Weights of a small autoregressive pixel model.
Model: 3.65M parameters, layers 8, activation gelu.
Training: soap at rate 0.0033, batches of 256.
Data: trained on rendered scenes of toy objects such as cars, trees, mugs and chairs, 25.5 epochs.
Rows from block 3 of a small autoregressive pixel model, named by matrix and row number. Rows with one number belong to one neuron. Each number is 500 + 40 x the weight over its row's rms, rounded and kept within 0 to 999. All counts start at 0. Numbers have three digits each.
After each neuron's rows are labels from the 100 images, of 14848, where the neuron reaches its highest value: "top examples" is what is common among them. Only what is clearly more common there than usual is listed. The data: rendered scenes of toy objects such as cars, trees, mugs and chairs.
# fc1: MLP up (model.blocks.3.mlp.fc1.weight, 768x192), inputs 96-191
# fc2: MLP down (model.blocks.3.mlp.fc2.weight, 192x768, transposed), outputs 96-191

fc1.750:481443515544511491498465476550515512510600493495534477418510428470522509514440486540516519553585470458499483485494461410500496477436573516512443502508507505484527501530460524455500522482408439471510518513536503484508579547530483429429480596504482514496438498504529444487482508420453414543
fc2.750:532503530524512544488582557478536458516490475582530539453485541572483406541531513495443443521464459527475483536521546387454559496503424434608494479531469552579526505531491591519499438526567479488498516593512504484532414472490486525531524544520502486497546517396479479479515478536483480569
top examples: green object; its colour: green

fc1.502:516468476524473465505550443485462534519449519567521417586490538467450527533497513486434496487461526473489462463519437522502492514493475568499527488567474480553462527537516506522510548458480469523458554487430467432471549510451423506483530522547517459485473493505470586476426480555506481417
fc2.502:478518459515489484499514487451490445527499491491487408431442429524534525543503506513485472458476521496545458491429488497511469478540419559495532504511532505512582543501477499520596462516489515467516458511481546525470520456534501550486530479495480580494466427499486537486441557523572517481
top examples: light from the left

fc1.9:500434499494516520471544394498504501449495434486514547503496509536531533461463474525453463493403433536522524567488493538523439436524481541429508485471490499499576470595537528497551517515532490539575440509457476527478473529539531525506468527484437487487459527510524544450498446507573384435
fc2.9:503559500500549550480460561487546504477529507491512425515434467494499469485462532491458543409545513480504468483502512467442512484523554422482477505533463570560492495458407429443523510473570467493493529484477546490533521527518492507511537534552553479461510517477498502578522455539549605484
top examples: count: three

fc1.756:480492471539486454464509518511481573487483479433464572489553371499489504476429485447496509502532546497472586437487437540488532471472501544491494454531505542451511510470490503570524470477472497545468542516565460479503457567529468473524469527525474511499457459577524429490480471492526516480
fc2.756:534431545447520520519577492477498528540536493524519510517485514482488505488535502479531514517454482479470467515492548552530502529453470459489465547550541528466598443542488472562581422508494545480633458552532484501487498446466518525536494440468482540463495496493413566533485515422470461549
top examples: teal object

fc1.635:545511496506464522481472511411506449508512440495465424469508537450514446529516475475552556542476524514542491536509490449434543499503530534485508482556465604536461464529475472508551532425543524497506562439492531414413483542559505510472520540491490481510490500517508520437495505520466552455
fc2.635:483536500496468518570500385615402475514533465569516485574362454500477554442454489542513475569533458533398440491516519562465500501500461461386581554470493449411496558481552508475530490460544471510517500494513542502538512496516504499444466494499509569473510484516499546547482533517477528527
top examples: count: one

fc1.589:492490529528487516558484499500586473471517487493533518506502440505582507571504430468518508530588549496506537511577463474538534469517456496456490476498576458498589541398489553509536493455527499501502557512489506497528457446459529414533474557451559460459492532476531530526451446449535564577
fc2.589:526520493540498473390528550480489480505549513493574550476529481446464477504539555547543446526441499503533485478567518593448446396527550511465533486556495461461493544450585402515488413514461515533438520553521472508505542530499485548537482553459512496495493527419456451495517470448502464459
top examples: light from the left

fc1.47:466463488522412424528527464541475505450468522529462493500515451532550555507505548488495501468567514497518423518496466537511514526478447535464564502504535490488531396503519480493487500500532487501436522582495463440526496424491483516505461477482505521578483462549446510519474506478495512519
fc2.47:494433562527462458511452486548448464415434542483475505516516514544448509502548532542469504469533398467463468532476433448512451474442478494530512524448505512517461529519535502502501512486483552521577453440494508499469471502504504460478543491528522456465593482513502499516503513473496502587
top examples: light from the left; pine

fc1.229:466526457518469505486501476463566506564539450506452504477453503493496556497520539498511416509434458486556543568508550501481467501608533560515482527496498500513524473472509509491432522452495507558482588407460525526502495504491486554470478550501547514492464492464518413458532509509467457498
fc2.229:482398551480415480513485526513469407527515526485513473489489464549504516444524478561497512507498474431542555535539501451482492423472454481425511510522497482488498452498596573560532458560551496455419391575534470490506498533470478461568533465500464475476529491479453535435505569534507500495
top examples: light from the right

fc1.576:496567532516516511550427515490419465512529547512546451556510550543471491468503493507531523542474523486478476449553474464458490440470443496543488459488515506452598521546506490509497478545405484523448465473501517489491551493495428503531437461496585461521573481524400448530513509490469561505
fc2.576:501498383462509528538554501520551531563504518574494543464560542607430467530405408499443506534452452533506462471519522530521481478502459525546421519481451425487502520498487554530461495503546470495477480523484538409402496528488503465518525475464478498457567529511473524502483580470526522479
top examples: light from the left

fc1.662:494462491497449506425430421625469463530460513491511447488504487521490515560478442525494534522522477469548525525493440508471457418383491478471491572517461499515493484601495560521489530500509498523482555506552549472477529478517446592554481469518511503516501454519420572490482565508501374474
fc2.662:448470514561429514538490452526513519498575485502501503459511487530510447502595525480453500513459555431445494453509492507537522553540580516505531506497526467497576492428599510588491457488401517499596502513485493547442531530455468488418507537515453518526486489549507519503486557533537470486
top examples: light from the left; white object

fc1.617:504524490501481515447435458433457507462580514460523518593581533531485575520506539491517524509468493550557484492536493553484469465480569510484506565530521522525513480482490526557505525487477470535515510541573492588459525554553465540586559461518438455477520431426508550554488496471500444501
fc2.617:478481548561542467488452503515513437529485429537483469494433456483511495449517445465532454507478535464537529500568513509516485433480502494512402456532502471457449540467495485522429483508531503522500428490527559567533507566509559529450466580448520474509549492554474420460481582454534524470
top examples: count: three

fc1.578:498525446488573531507498448478541475525538525407477510502503489596545491478507529487457467474444515528563569477467542506482466545509584517451533592501523500492454523476518416465496543521451434453442500470557466476479556484492517522444528486481476562489557454419581529449601543508510458524
fc2.578:505454433503448476570495467476450450452558470516503504507519443468512561446466487506520452515546504486456526511495482519469492471482499555492453433463475541518526471434484468544482529529498548479541507540506455603516488536535463481519515461507468506502511612456461530515470497482528594521
top examples: light from the right; teal object; its colour: teal

fc1.390:448510493494505486537536476553566551449511537533418552550512550595539464452432491477539516497513442473500566518459476495464514540434537508484498540491507519488525481483473439455513464483409525476460408510481442442511481454537446530497471532497522466505519503502451499450513534471491529490
fc2.390:561519555503558451550462555508413496519488503500511516447571533482487518476532519532472526496448560499471461507515481515554514520494478527503540526510539477502547585574543498534450593506465477500548562447517503457562533514440517499522565449514480523530461535420532493507527470511562487528
top examples: teal object; its colour: teal

fc1.164:505486496526518503529525506493565541549467490528459517519467489487432479468467494607502444479481590504480521482447529469524459561521483562534521452507464470503456487443459455479505483492483497556445453463507498437488536580530445478458541463509468563474507505528556508451441480562535537467
fc2.164:446443498447463561445547531541523467494504456538510482524516469511555485460533542485490561533460491489555566557486489502472512526349503505514499448430481537440515553475505513438515462522508527495486549544505553489424493553518425480581486474490498475482544465540428523509536544484443512476
top examples: green object; its colour: green

fc1.321:536473554562491477477435464505567514511583543499466509463526452475522520495489437559517516516392465561492507509498469504551517469484493434508565462478505422490525530512479518498462519471538571619501524497497485458557481438503578463478519428513523419536549506513560439397512503474482418474
fc2.321:482438514511517503409506487466519464491439483522452431500427549540501490537526554458460515448535520469544536474492495490477538456580485433479463472396492475512515459453474490546534524458492427459471491460540473551526569592488452491544429524486424475469446474425550500526482564524527482490
top examples: count: three

fc1.70:530477552475542455511475482540565497453517437488502477495479463499532462493472500503538489561469504488417557504591509493476542477468521458498487575496493500545455481504509479474466549485506545542452509425576530469462527537384516482443562513463512484488493471508545468523502520475536543457
fc2.70:394508477424535493500504456541459504538543492528483510494514409529439519467480553511465499506468505501508484552468502438525453502465497489555451480492528455449518554507424568532565531531465499522533523510522518397502449489484545474488497423559553506511473512456556484555563497422559477545
top examples: teal object; its colour: teal

fc1.306:472506493484489507457447457535526488418493556435528488497522530412475478450540530535487522441483485546585579529485470450511510569524511485492508534592505453562471552517499483524502464537491437389515532537482442475477531452506496501529522514522501577521436503493546499442494503485506588456
fc2.306:527481549501531412478520488419460494522503485516486521477452462479497478549460561456443513481523510491462442535483495486476578482496464473533550432443493535504439510476506558498534519493489523536441463483596494485539460483473536498489514527522479458545530536492566560513480470521514433571
top examples: count: three; white object

fc1.548:435463503501544542535476526538502474528504507445523450472545510545452546461529433466503484515473495429525460434541511562524443502502443541569466449560555526512483517517552557508606478441519461466550450474547522451509485579567526527495485454393505538527490470494518494500499506495453531536
fc2.548:400481512546465460543539547446498491494558487534482518558502553539519486477573562511539545561511481502463448569565460517507575499504543515473545495468448493503458507482538496493497508502556421460487496522522550479452519452514464442452489557461506517534440552502466487523432487471476537495
top examples: green object; umbrella

fc1.235:488491503556559508530456542499502487527439545403457472484483498498436502472490489462491513516562454514580539514523493514534464464526476516578542485534495455514549504403490583455538480481505502539470564539539446515518470455477493489532500472485529528493481525488552386516474520398533516479
fc2.235:413455522485517393508462529449463422483539429472512456465536492484555484502481507447461435511482494553507468499455553582484475481528482495486527476598516490487523448539458515510468524517433464494499533491509481475456463503512534483519483444490498481505494543489512419448469381550474502544
top examples: light from the left

fc1.693:534578526492486530548509417530594514486514455499550429459451399539481503477419473480495525557504510548447571519506503505505472501475464463437422434533515460497531434486530490461534497506450488489513459463531506540542537574407481528508502498508459493503504459562541527485457437492561458498
fc2.693:483523543457497432498418621496495442492530559479535524549505521494475569485415500495504434508502468508455534490509496508476473473552507502444495502506516527466521537466467482494537433490462543533547502527591469494485499527544484531510603487449522504408421502535435431520498480507467482497
top examples: teal object; its colour: teal

fc1.404:512436508522489475457430522441486550492488527467553468471428489550428513560498460501520529480502475451487472476462455474470482448443541491559601516519521475433557467519534534486504552508528439438546452559543552474483519451570557516467518496489503434536550504492489538574444544520447580539
fc2.404:520504440514488545484550503620578527516469474522497571475533547534507546512576485559491485493496435459466438494495472453562535468510505507524492467472524511503499476480450505553433534511428546501460474532472454467448492528464455434543551503494513588453524511520453494502536515591470480474
top examples: light from the left

fc1.117:493478501515436405583448453544509464475483603521535478514519418481454495497429434475506500530475562494527470492586541513487529470468550517468478556527499425565493456566459530453511515559478453519535532493507504509529512592514491496521521566506522403554482488528503463492477537511514498439
fc2.117:508510409475419533503475490467546522430544475477456487492549483530435549431434539508528468470534531562431485512464530397513490500504503512521476525579417526474499482522371428526483526436516483490535470467489500485554518475486533486472518511481566443475520542419485500497491489520482478510
top examples: green object; its colour: green

fc1.278:424416527550538510591472483579525453469425526473504528487542497487510495520473515497462426450538466533450433491463504418500495494441583481487554446545453566502504464489547486535533563512506496545492518480514515484516511516487495466545484420518497479576461537499493507516526549433535513463
fc2.278:546433509474543501515457465570551518509530485488547521463521455552479593541530485486488481510500380530514496485479459546472556523476508636526489528539526466505480484449505559439464450500410554525535484440549488546477535517503531491510467474485491520595428477534501434503494438437490503558
top examples: green object; candle

fc1.205:493476500581523449529461452509473395520512477440485583449478478464491507488482486533523496480473508498480507496448501508496542576568553554541518519535446555445541507447510500440478530501498526520508383485532461466519529473517485567469511416518518441453571517372505470440473474442549514495
fc2.205:486529466588456465547489512487527573539518533571442494490482510449528479457573467475492445475500454542528513465584570503496527497537427450469473474437517518561477528502411483459504447529491492531628509525522532487426511458511486525474504528481503483536519474517539509545458513489484464530
top examples: light from the right; tree

fc1.357:486474489549538536531513548504509461515434482533414487477501456499559508562506490513562570408459499526492425525521514455482555518502507517502571519468589446515390524583531492458503439537476493461504477480513476492475529397532470539472459421486475528532534466500498489511501491540517553450
fc2.357:495508489457551456541519532504460480495480479497472518533505498543518494495505523546478473529502511531516515473506491588557487495514516460553487464477445514490520562543456522448529539491557517536480534509501503545591458510458507487441543509496533444518491507446445510518569495466458393511
top examples: light from the right

fc1.41:492443446544509492527482524549529498526532520563509597430480433458558513492461528528439480522466487498543525515457490528460594460474513483530402443537562522492511577513468484538495519500523467486445491407456382495533500526536520495473571513469495495469407582515496488469511467448488546514
fc2.41:464567489543452441451537578430498481477499547556548470444511532517481545467469525552500566546496514510520487502504496483531523457433458457520447536550458504497440529445475528535509559514490521523472433580496492439522496476554506545480470565459549494534516534558585567531519528507413487528
top examples: green object; its colour: green

fc1.457:491463580513497487457534471482484464482512453468494513473502507573469459467467508483561453500496529541482555480461489532466561529497501491372517537512504497449475439550452530547467507466518421538525457521551525487514543494571441489450533482633453512426538532508405520602522491545458570547
fc2.457:468470458529534538559520418528517398467488538471506543483507504460503515495497458576512504421561480536458526481495496504506485525523500495500475557487570520567496550514500500484518514532569455467507514556472495493420565515507483485457533550542498538523434504461570470525498403501546440572
top examples: count: one